config.yaml
model: "encoder-decoder image transcriber"
dataset: "analogue clock faces"
train_examples: 195000
image_size: 64
crop_scale_min: 0.8
horizontal_flip: false
tokenizer: "char"
vocab_size: 15
encoder_arch: "caformer"
encoder_norm: "rmsnorm"
encoder_norm_position: "pre"
encoder_activation: "gelu"
encoder_mlp_ratio: 6
encoder_head_dim: 16
encoder_fused_qkv: true
encoder_qk_norm: true
encoder_layer_scale_init: 0.01
encoder_parallel_block: false
encoder_inner_norm: false
encoder_moe: "expert_choice"
encoder_drop_path: 0.05
encoder_num_experts: 8
encoder_moe_every: 2
encoder_expert_mlp_ratio: 2
encoder_experts_per_token: 1
encoder_shared_expert: false
encoder_patch_size: [4, 4]
encoder_conv_stem: false
encoder_depths: [3, 3, 3]
encoder_widths: [48, 96, 192]
encoder_kernel_size: 3
fusion: "cross_attention"
label_smoothing: 0.05
decoder_width: 320
decoder_layers: 12
decoder_norm: "rmsnorm"
decoder_norm_position: "pre"
decoder_activation: "gelu"
decoder_mlp_ratio: 4
decoder_head_dim: 64
decoder_fused_qkv: false
decoder_bias: "all"
decoder_qk_norm: false
decoder_parallel_block: false
decoder_inner_norm: false
decoder_drop_path: 0.05
decoder_positions: "rope"
decoder_cross_attention_every: 1
decoder_tie_embeddings: true
residual_init: "none"
optimizer: "cautious_adamw"
lr: 0.00082
beta1: 0.9
beta2: 0.999
eps: 1e-06
grad_clip: 5.0
steps: 6500
batch_size: 384
epochs: 12.8
lr_schedule: "cosine"
final_lr_fraction: 0.01
warmup_steps: 130
weight_decay: 0.2
Rows from block 3 of the image encoder of a small encoder-decoder image transcriber, named by matrix and row number. Rows with one number within an expert belong to one neuron, the router's apart. Each number is 128 + 24 x the weight over its row's rms, rounded and kept within 0 to 255. All counts start at 0.
Before each expert's rows are labels from the 100 images, of 14848, where the router gives the expert most weight on average: "responds to" is what is common among them; "peak at" is the part of the image that holds the peak. Only what is clearly more common there than usual is listed. The data: analogue clock faces. In brackets: how many of the 100.
# router: router (encoder.blocks.3.mlp.router.weight, 8x96), inputs 0-95
# up: expert up (encoder.blocks.3.mlp.up, 8x192x96), inputs 0-95
# down: expert down (encoder.blocks.3.mlp.down, 8x96x192, transposed), outputs 0-95

# expert 0
responds to: square case (69)
peak at: centre (41)
router.0 [129 162 118 104 182 107 161 125 151 167 115 103 132 132 125 126 144 108 137 141 112 102 149 162 110 148 139 119 100  80 142 110 130 135 100 160 146  64 136 115 152 145 124 147 149 100 104 138 162 106 161  92 136 145 120 130 130 127 126 132 133 122 114 128 113 113 108 152 121  88  80  95 146 103 170 148  96 125 129 137 162  89 113 149 101 122 128 109 132 107 178 101 147 106  84  82]
up.21 [ 95 145 121 107 129 129 117 144 156 117 163 118 115 119 122 103  76 152 142  94 133 156 108 108 119 146 131 132 143  72 145 158 134 128 165 120 103 127 148 112 134 105 175 175 155 137 148 115 136 111 154  99 172  81 136 149 137 132 117 109 136 105 114 150  99  84 134 156 144 150 117 114 177  81 162 120 144 128 156 122  95  93 115 114 127 131 169 152 122  83 120 103 132 160 101 127]
down.21 [145 128 137 124  69  98 131 164 107 119 136 132  81 170 174 145 173 126 108 126 108  92 117 135 159 158 123 122 127 161 128 111  61  83 133 163 108 154  97 118 115 158 121 122 140 117 127 115 109  95  89 104 139 147 151 156  95 144 125 148 128 115 145 140 147 111 129 135 124 116  94 143 143 143  74 123  97 128 152 138 120 127  95 139  72 162 147 123 133 121 117 121 154 112 147 150]
up.22 [156  83  94 132 131 130 122 105 144 134 122 135  62 156 108 144 114 131 134 114 165 124 100 152 172 131 125 134 144 139  97 131 121 170 122 160  94 158 102 177 132 112 145 158 118 175 128 137 129 134 135 134 123 132 137  88 145 156 148 141 145 141 103 121 140 121 145 143  81 145 135 116 155 102 164 127 129 158 122 130  71 131 127 130  99 129 175 109 112 108  96 117 104  84 169  89]
down.22 [144 106 123 150 105 119 112 121 154 112 168 142 152  99 137 138 147 102  96 141  86 125 137 175 121 153 129 125 113 140 136 105 102 124 140 198 145 141 165 153 124 119 119 142 117 146 177 137 115 111 111 185 125 107 146 111  87 175 152 130 122 128  91 137 129  99 123 146  83 125 109 152 161 167 159 138 139 118  85 123 112 141 169 120 112 126 155  87 142 114 129 143 103 146 141  85]
up.23 [ 99 127  75 129  96 161  86 181 114 153 120 123 139 105 160 127 132 105 142 155 122 150 123 170 112 107 131 140 136 102 126 130 113 120 141 149 150 107 146 104  99 115 165 175 130 105 151 152 116 142 131 103 128 101  97 103  72 109 153 120 113 131 138 136 101 131 147 142 130 114 156 110 114 106  91 125 133 128 118 133 105 166 154 138  99 175 136 136 152  77  90  87 164  93 104 119]
down.23 [153  79 155 144 104 146 148 129 140  95 159 132  86 149 163 134 116 136  79 135 104 105  92 131 159 126  59 146 114 102 160  96 115  98 148 160 125 126 144 128 116 142 119 181 140 117 147  99 129 128 147 139 122 129 180 118 104 133 138 167 135 143 130 122 107 146 153 151 128 128  74 156 128 147 154 104  82 119 102 156 106 144 142 115 116 145 148 139 120 100 122 107 172 128 151 110]
up.24 [128 167 112 155 104 144  65 185 139 149 110 124 129 141 120 152 155 127 127 154 166 116 143 123  99 123 156 145 108 111 120 113 122 105 146 124 132 110 130 121 127 192 135 105 160 139 140 136  95 133 140 172 165 127 152 110 161 143 100 101 135 167  84 165 156 122 111 135 144 134 148 165  89 126 132 117  97 102  85 164 140 113 152 141 115 130 132 149 133 156 160 130 108 164  98 149]
down.24 [178 135 109 121 137 166 175 131  67 123 110 148 135 153 135 123 120 134 114 113 119 145 145 147 129 131 159 110 111 106 118 130 152 120 136 106 143 106  87 136 137 177 127 146 148 167  97 116  90 139 102 119  94 166 103  87 135 156 132 167 120 107 130 144 155 132 120 148 144 146  93 119  56  99 131 114 152 140 174 180 115 114 122 117 122 104 150 111 105 124 130 128 117  95  96 113]
up.25 [122 107 111 130 110 135 138 131 154 100 140 141 138 112  83 194 120 142 166 117 133 153 102  91 133 106 150 121 158 135 102 131 129 144 134 152 123 105 138 116  81 123  97 143  81 146 169  97 122 140 140 128 116 128 159 132 113  87 140 177 158 179 141 117 140 138 135 122 131 133  91 101 106 105 123 158 123 113 135 104 130  79 128 156 132 111 150  84 151 153 132 155 106 120 195 113]
down.25 [106 162 129 128 106 105 127 114 132 127 112 132 139 121 122 102 148  80 131 139 155 117 132 108 133 137 140 143  86 137 106 163 112 143 114 130 113 126 186 143 119 105 132 117  95 124 154 133 152 119 138 178 109 117 118 155 115 146 116 112 140 131 106 143 127  99  83 114 127 117 207 169 192 123 157 108 120 122  80 130 137 142 175 115 165 114 112 130 128 151 132 104 152 173 147 175]
up.26 [155  92 130 139 117 170 144 130  96 115 113 125 133 130  99 123 142  82 161 114  65 133 109 107 165 127 138 136 151 167 115 146 149 147 101 135 101 103 125 143 134 129 125 118  79 150 118 191 156 139 156 109 107  89 170 124 136 117 146 150 128 140 154 141 114 160 111  96  87 125  89 103 137 156 154 159  95 159 125 124 120 136 140 139 116 107  98 135 147 172 141 167 130 124 127 165]
down.26 [113 118 154 114 135 136 110 136 182 126 140 147 141 121 103 120 147 147 119 117 197 121 130  74 106 121 145 139 144 165 123 137 129 174 138 123 127 140 149 106 144 115 125 128 127 150 127 121 116 151 111  88 106 146 105 130 160 113 188  75 106 107 108  95 119  66 151  96 152 108 183 141 151 106 129  97 118 125  87 142 132 137 152 142 140 137 135 150  95 146 124  89 115 160 115 138]
up.27 [144 113 138 154 130 139 113 128 120 138 145 118 120 136 104 125  90 129  96 169 118 149 136 112  90 135 156 120 149 131  73 143 108 120 143  74 129 107  85  88 134 148 155 121 143 139 126 161 132 118 104  86  95 130 120 111 122 135 117 136 126  91 102 152 126 184 127 122 150 127  98 131 134 135  88 103 126  97  84 160 108 120 151  89 205 151  93 139 133 101 103 140 123 117  89 136]
down.27 [131 132  79 134 141 170 133  93 130  94 161 126 157  79 124 118 162 111 119 118 154 138 135  91  77 152 122 143 149 120 114 136 146 109 144  89 126 101 183 115 142 148 124 104  82 116 142 116 123 148 114 132  92  99 109 136 126 118 104 122 131 130 151 110 155 107 135 125  88 136 138 140 115 148  85 176  89 109 135  85 107 103 134  98 103 127 109 124 161 172 117 180 112 130 152 125]
up.28 [117 173 150 108  93 156 121 144 153 180 127 163 124 131 109 115 145 125 145 157 102 138 109 124 128 101 176 119 151 153  91 147  96  90 163 139 153 110 175 125 116 116 141 177 137 128 144 132  99  86 146 118 118  85 173 137  95 147 120 147 148 122 136 143 135 144 158 133 151 120 108 138 102 140 142 115 146 111  81 138 165 135 167 158 122 136 131 102 137 170 156 161 138 111 133 164]
down.28 [165 120 126 107 114  86 183 125 138 116 129 141 104 117 152 103 110 104 130 124 125  99 110 103 113 104 102 127 121 121 148 146 156 105 135  95 115 158 135 112 133 158 131 132 118 105 114  94 140 120 178 145  74 131 137 110 130  82 120 150 143 141 170 109 130 134  98 145 117  84 116 130 106 145 169  86  90 116 129 115 159 113 172  75  97 152 157 138 179 157 113 123 129 114 133 161]
up.29 [103 113 128 146 126 104  82 187 141 134 128 108 126 159 121 162 152 124 133 132 170 141 124 102 124 161 158 130 112 119  95 109 131 111  97 154 138 145 128 123 131 181 136 126 142 145 111 120  93  91 117 167 177 134 115 155 148 110 138 140 123 163  99 132 128  91 127 121 140 151 152 132 112 139 145 136 120  95 112  96 149 146 150 186  65 127 146 131 137 142 140  98 115 185  92 160]
down.29 [150 119 121 108 128  87 145 111  53 140  98 114 115 167 141 144 132 114 102 119 105 148 117 178 123  94 125 109  92 135 144 140 116 122 141  89 203 146  80 140 159 153 126 152 151 128 126 126 109  81 102 107 165 143 134 130 125 159 155 103 133 148 124 164 154 146 109 128 157 130  96 116  96 146 151 107 146 136 165 145 159 155 136 126 116 123 148  99 105 120 106 120 138 117 143 106]
up.30 [ 93 121 158 128 144 107 115 107 137 124 119 120 158 117 126  89  68 149  94 113 113 102 159 118 144 129 113 123 105 121 181 125 109 194 133 127  98 148 104 153  91 168 117 163 149 123 113 103 148 148 149 128 129 137  96  99 111 127 146 120 124 131 185  80  76  98 176 123 131  96 140 161 110 131 127 115 128 127 145 114 121 125  97  97 137 143  96 130 105 156 107 152 147 116 130 116]
down.30 [151 154  75 122 141 102 109 147 206 117 124 110 184 142 147 151 184 163 107  93 173 136 113  78 104 133 131 111 123 120 136 170  91 117 133 111 140 139 144 135 161 134  93 111 102 124 151 133 165 133 143 105 146 142 157  84 162 114 148 129 157 119 132 117 127 138 119 132 147 135 176 137 137 140  99 137  94 135 140 107 156 124 134 137 126 114 107 113 124 149 142 164 132 127 137 160]

# expert 4
responds to: square case (76)
peak at: top right (67)
router.4 [113 146 169 119 152 164 104 149 151 132 151 105  92 140 121 106 100 113 134 107 125 140 132  86  87 156 102 124 151 107  61 135 118 120 158 115 165 108 129 146 141 155 125 156 133 134 130 133 120 115 133 108 150 143 156 113 139 114 118 174 145 157 125 134 138 104 118 131 137 163 144 120 181 115 122  97 108 121 125  79 136 149 124  82 184 148 118 155 135 149 117  74 122 181 111 115]
up.21 [105 128 137 126 125 125 103 139 155 123 107 110 122 110 149 141 136 156 135  92  71 107 111 100 140 125 129 111 154 106  89 178 121 104 129 131 137 130 132 122 124 138 119 160 159 130 136 116 102 119 146 137 139 145 143 119 102 120 104 165 125 169 135 151 104 115 170 122 170 146 179 109 143 127 174 128 112 132 115  91 117 142 147  56 197 128 123 149 134 124  90  74 144 150 152 105]
down.21 [162 123 129 111 115 103 135 114 100  92 124 163 131 119 105  86 122 135  91 121 122 128 126 132 139 131 110 160 116 153  78 126 140 146 104 111  79 114 121 129 114  91  87 127 106 134 122 156 117 132 136 100 126 118 176 148 135 145 132 131  93 138 168  98 137 120 131  89 120 154 129 117 117 104 104 125  51 147  97 155 133 115 100  74 170  96 120 137 166 154 109 103 102 105 163 132]
up.22 [138 125 125 125 152 151 160 108 139  68 115 116  92 132  98 104 115 150 128 104 102 105 128 120  91 121  82 143 154 114 112 144 128 159 111 125 138 122 179 140 113 124  85 153 134 116 150 133 124 141 165  98 139 127  90 116 123  95 115 166 125 148 160 102 123 121 126 165 160 116 154 135 164 129 167 142 123 163 147  96 124 147 108 104 159 119 111 153  86 145  77  94 139 125 171  91]
down.22 [122 122 137 109 108 112 111 104  96 135 107 140 118  80 114 102 102 114 121 127  94 104 132 127 155 138  85 116 116 155 103 114 118 173 115 108 101 130 132 144  97  84 144 139  85 147 134 165 126 128 132 111 180 119 171 156 143 156 137 144 105 132 124 158 149 107 102 102 101  96 143 123 145 104 100 128 112 146 127 132 136 118 109  93 179  96 101 199 128 128 129  92  95 122 172 114]
up.23 [105 123 143 102 129 138 167 143 156 143 129 108 123 110 138  78 111 117 143 136 171 112 123 182 142  97 156 169 135 149 152  86 150  93 129 138 120 126 171 120  93 116 126 144 104 139 160 118 141 124 100  99 122 110 100 178 130 124 103 131 106 130  95  96  94 149 100 145 126 126 115 107 117 100  83 162 169 146 161 142 161 118 132 115  93 119 159  95 148 119 122 146 152  97 123 170]
down.23 [104 213  67  99 111 104 142 121  97 123 130  86 118 125 110 110 100  96 139 102 121 159 106 157 133 123 151 130 136 143 113 130 188 136 117 128 115 155 105 135 147 101 145 124 150 144 135 185 133 110 150 116 144 143 110 104 131 128 151 113 139 120 134 179 142 112 142 118  77 159 117 166 148  74 145 115 122 123 134 142 130 112  99 171  96 123 130 129 143 128 134 108 132 146 122 148]
up.24 [131 109 132 139 159 110 114 166  72 185 159 126 127  86 139 108 144 122 163 125 118 139 148 143 106 142 139 136  98 163 163 155  99 129  93 123 114 108 134 165 125  91 149 138  88 165 158 142 125 130  81 144 114 151 144 144 139 121 114 152 128 156 119 117 157 144 113 130 157 135 140 134 107 161 103 122 110 146  83 114 115 133 171 108 147 115 112 114 116 172  90  71 155 117 135 107]
down.24 [136 100 136 110 124 123 124 134 129 189 117 101 140 126 136 121 181 160 133 146 135 152 140  93 105 129 160 170  66 112 161 145 149 135 161 115 129 106 102  80 101 146  91 117 141 156 145 124 120 156 137 145  86 139 134 114 125 136 146 120 151 140 157  99  89 144 110 108 129 157 158  96 144 106 177 131  94 139 184 123 112 139 139 148 142 132 133 129 133 127 107  65 128 145 125 111]
up.25 [ 56  81 171 158  96 109 170 125 147 124  84 106 131 120 124 136 146 128  77 120 100 139 165 130 146 139 126 131 144 154 154  85  70 128 132 128 126 117 107 116 122 161 124 168 117 148 109 113 163 116 106 137 130 119 152 109 134 106 146 140 129  99 120 101 130 163 126 161  95 117 118  90 133 145 130 130 136 128 156 121 119 153 105 108  89 103 161  89 119 138  90 154 159 148 139 126]
down.25 [105 149  64 136 119 138 150 142 117 145  89  94 138  69 117 162 146 117 153 148 128 123 107 129 144 107 137 147  95 119 144 117 112 101 155 151 116 111 110 138 155 177 155 134 111 150 131 135 181 142 131 192 126 176 166 104 107 124 150 126 159 125 132  88 157 144 148 146 119 144 145 146 140 161 164 144 152 132 140 159 142 125 106 163 114 106  96 146  97 115 122 106 145 139 104 113]
up.26 [118 119 101 127 162 103 156  94  99 124 149 162 137 107  91 138 136 135 128 145 155 103 137 112  93 131 130 107 144 165 148 137 127 112 155 104 158 112 148 116 140 153 157  92 131 161 127 135 158 120 120 147 114 108 125 113 132  91 108 113 121 134 108 129 117 171 111 102  83  85 156 104  98 128 115 133 123 164  51 114 112 107 114 119  88 140 147  94 178 121 105 139 183 123 157 144]
down.26 [101 104 150 123 113 111 107 145 180 174 116 132  74 132 119 165 150 125 119 151 138 109 117  95 118 125 160 154 114 131 104  97 127 134 115 142 119 114  94 110 126 150 112 130 149 168 130 127  93 143 126  86 163 104 132  76 102 131 115  98 154 163  98  90 138  94 156 126 165 155 150 123  88 123 142 132 167 131 193 150 143 138  91 103 117 113 139 125 127  98 148 128 131 126  99 141]
up.27 [121 144 119  82  87 128 116 137 142 120 157 103 115 100 112 134 134 154 164 100 124 131  97 143 124 107 114 161 144 151 110 129 130 140  86 140  94  75 145 149  90 116  84 124  79 156 114 138  98  79 151 130 145 118 144 129 178 144 145 173 191 153 131 127 135 113  95 126 120 154 138 117 142  91  87 134 102 112 129 102 109 101 134 115 129 105 128 173 141 122 158 115 137 147 149 129]
down.27 [162 115 124 131 165 141 114 119 100 131 122 121 129 151 132 137 145 140 130 151  98 120 125 159 100 122 142  94  92 142 119 123 130 153 134 133 139 115  76 120 116 107 113 137 141 130  86 156 141 114 116  54 114 172 113 147 120 109 155 119 146 130 154 107 140 105 190 105 143 112 169 172 125 137 164 117 108 132 158 114 105 127 117  73 141 112  90 137 101  90  59 129 101 131 129 132]
up.28 [103 134 139 112 157 145 131 154 158  83 118 113 107 137 119 131 107 157 145 124  76 127 122 145 104 165 144 142 144 122 107 134 138 162 117 117  95 104 161 151  87 116  89 148 145 110 124 153 133 130 171 100 136 143 132 122  97  74  83 155 134 154 124 114  97 133 151 151 120 132 164 136 157 105 150 120 104 149 116  72 119 143 116  69 167 135 107 154 130 125 118  87 121 135 160  92]
down.28 [149 118 133 138 114 144 150 132 110 124 143 139 116 115  99 103  99 104 102 114  89 125 144 129 173 103 119 114 143 143  75 146 121 169 101 117  99 119 123 134 129 105  83 117 103 142 143 167 118 104 129  93 166 128 180 129 129  96 129 151 113 110 139 161 120  98 140 109 132 140 146 115 123 121 122 105  87 131  85 117 112  94 108  88 175 118 112 167 129 122  86 109 144  88 184  90]
up.29 [109  77 114 133 124 129 144 106 149  72 113 111 125 126 116 107 104 117 115 102 106 120 119 106 109 129  94 131 182 133 109 168 138 167 131 145 127 126 167 152 130 139 116 134 125 121 156 114 131 154 133 107 140 121 126 132 124  78 101 176 119 130 168  92 115 129 160 125 146 131 154 117 166  90 160 115 102 149 174  90 110 147 129  79 172 133 130 153 101 123  86  88 128 118 162 117]
down.29 [133 148 139 108 115 108 112 133  90 123 114 153 148  88 122 101 118  95 105 139  98 108 120 152 165 138  99 107 124 136 119 124 121 154 117 110  86 122 133 151  97 117 102 148 104 170 124 132 118 130 142 109 186 134 147 157 143 139 134 167 105 128 107 140 144 110  84  91  91 114 157 131 152 121 115 117  89 143  97 142 127 119 122  78 167  89 103 167 133 155 131 104  91 132 191 101]
up.30 [ 90 115 130 155 146 113 126 103 150 113 145  90 142 136 143 126 150 138 129 101  94 133  62 113  73 142 153 115 125 121 184 106 170 106 127 107 140 109 106 118 173 147 138 151 119 115 145 124 124 144 158  89 120 144  86 106 169  98 139 120 110 113 131 139 118 179 112 101 122 120 136  92 142 183 138 158 154 148 121 135 142 160 114 102 134 140 164 167 130 154 120 117 164 133 131 111]
down.30 [108 122 140 146 144 110 114 105 168 136  86 100 134  67 115 131 109 114 167 101 153 123 146 131 128 128 114 136 115 163 157 129 125 149  97 133  75  99 134  93 104 156 152 154 151 162 117 100  97 142 129 151 169  96  84 130 100 187 107 153 124 115 106 111 132 130  83  86 136 124 144 108 112 129 160  98 146 156 152 133 129 153 157 162 134 135 155 162 116 143 138 118 116 120 118 103]

# expert 5
responds to: dark face (100); square case (75)
peak at: centre (41)
router.5 [107  88 138 131 125 157 157 116 169 113 155 136  99 125 144 123  98 170  87 133 130 145 122 103 171 127 101  89 144 148 131 120 142 136 102 140 122 154  94 141 108 131 112 129 119 114 143  93 106 147 145 138 123 131 135 170 142 175 139 134 125 124 124  85  97 111 158 151 149 164 117 126 127 109 138 121 151 157 185 123  87 142  69 168 165 141 168 153 107  93 121 121  91 145 149 132]
up.21 [152  93 136 109 118 164 133 161 126  88 189 103 125 151 125  95 110 144 129 136 147 134 141  99 139 125 150 159 110 145 134 159 119 153 168 126 117 130 146 147 126 123  88 145 123 145 141  92 106 155 181 116 150  87  60 104  88 151  78 128 152 117 135 109 144 125  93 139 100 127 102 156 146 115 126 134 137 117 102 124  90 132 100  90 153 133  96 116  90 113 121 139 117 110 114 141]
down.21 [100 140 115 119 106 115 111 122 158 119 128 121 156 120 122 156 176 102 123 134 143  81 155 147 140 145 154 115 108 119 140 104 127 131  99 159  92 102 156 133 116 127 142 118 167 114 151 158 102 143 134 117 189 136 167 101 174 162 107 110 109 118  84  92 109 101 151  78 137 119 130  91  93 137  94 132 139 101 148 171 144 131 110 162 149 164 163  97 107 142 147 116 132 139 117 140]
up.22 [101 134 117 150 174 141 155 102 145 131 118 117 108 120 127  95 118 136  95  97 122 167 151 126 127 125 126  99 143 136 113 156 124 157 115  95 100 157 162  59 113  83  76 106 158 138 140 112 146 145 130 104 117 111 109 108 130 113 139  90 143 112 135 101 110 143 125 135 143 149  71 120 113 151 162 132 102 175  87 116 168 151 114 118 142 137 135 129 100 116 129 195 128 117 123 111]
down.22 [132 108 157 136 127 131 140 121  94 115 104 103 114 101 137 153 152  95 140 109  83  99 130 150 142 114 193 129 130 122 106 131 120 132 136 184 119 120 147 130  99 125 135 132 182 130 127 117 115 173 177 127 189 149 103 125 143 144 137 152 100 160 144 114 100 156 125  63 124 127 143 150  90 121 142 155 100 117 139 151 153 139 128 156 127 152 166  86 150 120 155 108 132 131 105 150]
up.23 [127 156 167 154 133 109 121 112 140 113 165 138 167 181  90 144 121 153 131 112 131 149 140 109 150 147 155  68 118 146 108 121 149  98  80 102 145 172 143 117 134 147 109 114 135 120 140  87 123 124  98 156 152 144 217 134 132 137 137 101 122 118 156 136 150 117 114 108 134 114 113 127 126 126 106  98  87 129 139 107 143 147  79 142 115  94 146 128  98 122 146 102 107 119 141 156]
down.23 [128 106 108 137 134 109 108 151 140 100 110  89 100 109 114  83 128 182 159 151 134 118 110 108 120 155 141 182 148 119 101 113 146 128 119 130 144 150 139 131 117 106 126 148  97 157 130 172 145 118 105  95 115 146  93 162 144 127 118 134 164 163 143 144 126 156 149  89 148 163 152 109 131 123 105 139 114 108 145 138 134 181 138 107 150 144 127 145 135 137 125 148  91 179  50 123]
up.24 [120 161  87 136 120 161 138 123 119 149 178  72 121 141 149 110 124 146 179 128 128 140 175 141 126 118 103 152 123 112 139 146 151 162 142 101 121 106 106 119 135 168 172 132  92 146 145 134 119 116  91 112 115 116 137 134 128 139 104 118 142 109 169 125 144 107  95 141 122 139  88 106 126 129 100 101 194 139 120 203  96 137 119 149 136 107  87 114 161 136 126 149 122 114 140 127]
down.24 [105 146 153 154 121 137 120 133 123  81 118 104 107 120 103  94 116 176 150 124 125 124 111 100 162 128 116 107 132 120 130 109 140 146 135 165 132 108 154 170 106 129  74  78 110 120 118 151 112 125 133 126 152 148 114 119 155 135 162 105 123 133 123 130  97 154 107 137 129 173  95 116 150 119  85 165 156 114 171 156 109 129  90 137 155 140 142  72 124 160 143 185 148 158 104 103]
up.25 [123 136 114  95 131 158 124  97 139  95 177  89  89 134 122 120 120 127 137 109 180 153 125  85 112 140 141 149 132 121 121 177 107 154 143 126  85 125 133 120 111 154 111 125 119 161 121 131 125 140 151 144 145 110 141  96 113 112  84 101 175 102 183 125 165 140  99 184 167 136 104 173 141 116 133 106 126 139 170 123 103 140 133 138 173 134 122 124 119 122 148 131 151 152 130 166]
down.25 [115 149 136 104 160  92 146 118 111 118  69 127 141  98 123  98 127 122 137 124 121 108 135 114 160 135 128 154  91 117 142 108 131 152 132 179 156 102 102 157  88 151 128 114 163 125 102 146 106 119 104 120 152 102 111 120 172 131 201 113 131 143 109 120 138 113 167  81 130 138 165 102 144 112 107 125 192 123 133 136 137 113 102 177 124 124 147 100 151 129 138 126 124 132  84 148]
up.26 [143 140 102 127 112 140 106 112 139 147 190 141 114 149 131 134  86 131 134 133 116 101 146 156 102 125 131 133 119 161 105 131 110 178 125  93 107 123 121 109 106 115 154 114 140 140 158 130  86 145 104 201 140 122 188 144 100 119 110 118 134 155  96 122 139 112  95 152 139 111 152 115 154 143 103 115 136  77 144 112 129 117 119 125 151  89 155 160 172 121 165 135 108 171 148 153]
down.26 [119 188 128 144 153  92 114 136 146 124  99 120 111 149 115  99 132 111 129 119 165 150 126 120 100 159 103 150 111 131 130 121  99 149 143  89 188 167 123 125 149  91  89  94 144 110 132 164 143 136 119 102 114 100 125 144 136 132 147 117  90 114 176 150 166 125 152 121 121  93 161  91 148 149 120 128 142 132 148 164 150 153 139  77 131 142  95 105 136 125 102 149 102 173 101 123]
up.27 [135  98 153 145 114 143 126 150 101 152 116 103 131 118 142 150 101 121  96 106 140 142  97 122 146 104 133 135 146 156 142  91 142 114 148 121 132 135 127  88  91  74  94 191 134 161 140 118 100 153 108 144  84 105 148 159 142 133 119 137 171 166 123 170 114 135 132  79 101 115 125  92 119 153 159 146  99 121 115 144  89 142  96 111 110 143 145  87 112 115 148 169 139  98 107 114]
down.27 [161 146 128 112 124 156 122 135 157 114 125 165 153 137 159 142 149  98 102 129 100 175 134 110 140 165 138 101  83 133 145 139 109 156 148 138 156 148 166 141 123 110  98 127 136 174 174 110 114 176 144 132 142 136 108  87 103 148 146 117 118  98 115 134 122 116 118 173  71 128 127 150 162 158 133 135  99 136 136  92 120 124 149 105  75 116 136  88 142 129 134 113 119 186 137 113]
up.28 [ 94 143 148 128 129 116 149 132 152 136 175 145 148 110 110 128 110 138 119 125 103  92 171 144 125 146 142 111 105 137 126  72 111 119 120 123 130  92 134  88 140 111 150 150 144 118 137 133 116 122 109 110 177 159  71 167 136 117 106 104 158  76 109 138 120 134 133 110 159 107  90 100 144 105 117 135 127 175 145 116 101 110  87 115 114 131 108 110  97 127 170  62 139 142  93 124]
down.28 [142 126 133 101 163 137 125 101 114 140 139 139 127 179 157 159 130 119 126 135 129  79 160 160 141 162 143 113 122 127 102 138  83  83 129 115 140 142 111 101 142 175 156 163 150 129 122 124 124 104 135 136 138 163 152 150 113 134  94 124 109 122 162 119 148 138 130 105  98  76 113 158 113 133 115 139 109 129 171 176 161 122 143 136 122 201 137  86 112 115  85 118 160 131 149 124]
up.29 [107 155 126  95  96 131 122 126 144 120 169 127  88 162 118 126 119 119 169 177 162 140 125  98 145 129 146 123 128 136 108 148 135 132 123 133  95 109 108 144 145 162 135  96 131 130 129 116 124 149 112 120 129 133 130  95  95 144 145 154 148  75 159 145 149 116 110 155 113 131 112 156 101 134 103  65 150 115  84 197 137 128 132 134  79 146 133 109 111 133 159 135  85  85 170 136]
down.29 [118 139 139 119 159 136 138 160 127 121  93 150 143 163 114  94 144 157 160 126 154 171 136  82 137 128 140 131 123 129  95  88 149 132 156 123 116 129 105 156  89 107 116  92 105 149 132 175 137  91 109  91 200 139 105 115 152 153 174 143 162 127 127 146 140 143 144  93 150 163 111 135 138 135  78 140 145 114 121 151 117 147  98 115 126 124 121 100 117 156 134 147 130 153  93 166]
up.30 [120 132 153 113 164 121 125 134 150 121 139 100 149 125 128 172 114 160 105 123 124 134 145 162 105 105 124  61 125 125 136 110 154 119 121 108 153  97  96  87 191 102 113 139  99 113 129 123 143 120 118  92  89 134 134 117 145 130 100 153 124 136 104 119  91  99 140  89 105 110 101  96 107 146 150 153 151 133 145 131 113 120  81 141 162 149 137 115  82 109 106 106 162 167 100  85]
down.30 [128 108 145 140 105 166 154  98 113 127 130 149 155 115 171 123 132 105  97 137 107 111 139 125 134 103 143 117 103 146 133 158  97  97 142 140 141 127 122 146 148 161 104 123 146 113 170  89 110 168 134 199 115  94 125  96  67 131 123 132 116 126 144 137 142 123 112 152 106 101  94 151  94 164  99 155  66 125 127 117 108 128 124 141  72 139 158  98 120 135 125 102 128 143 132  93]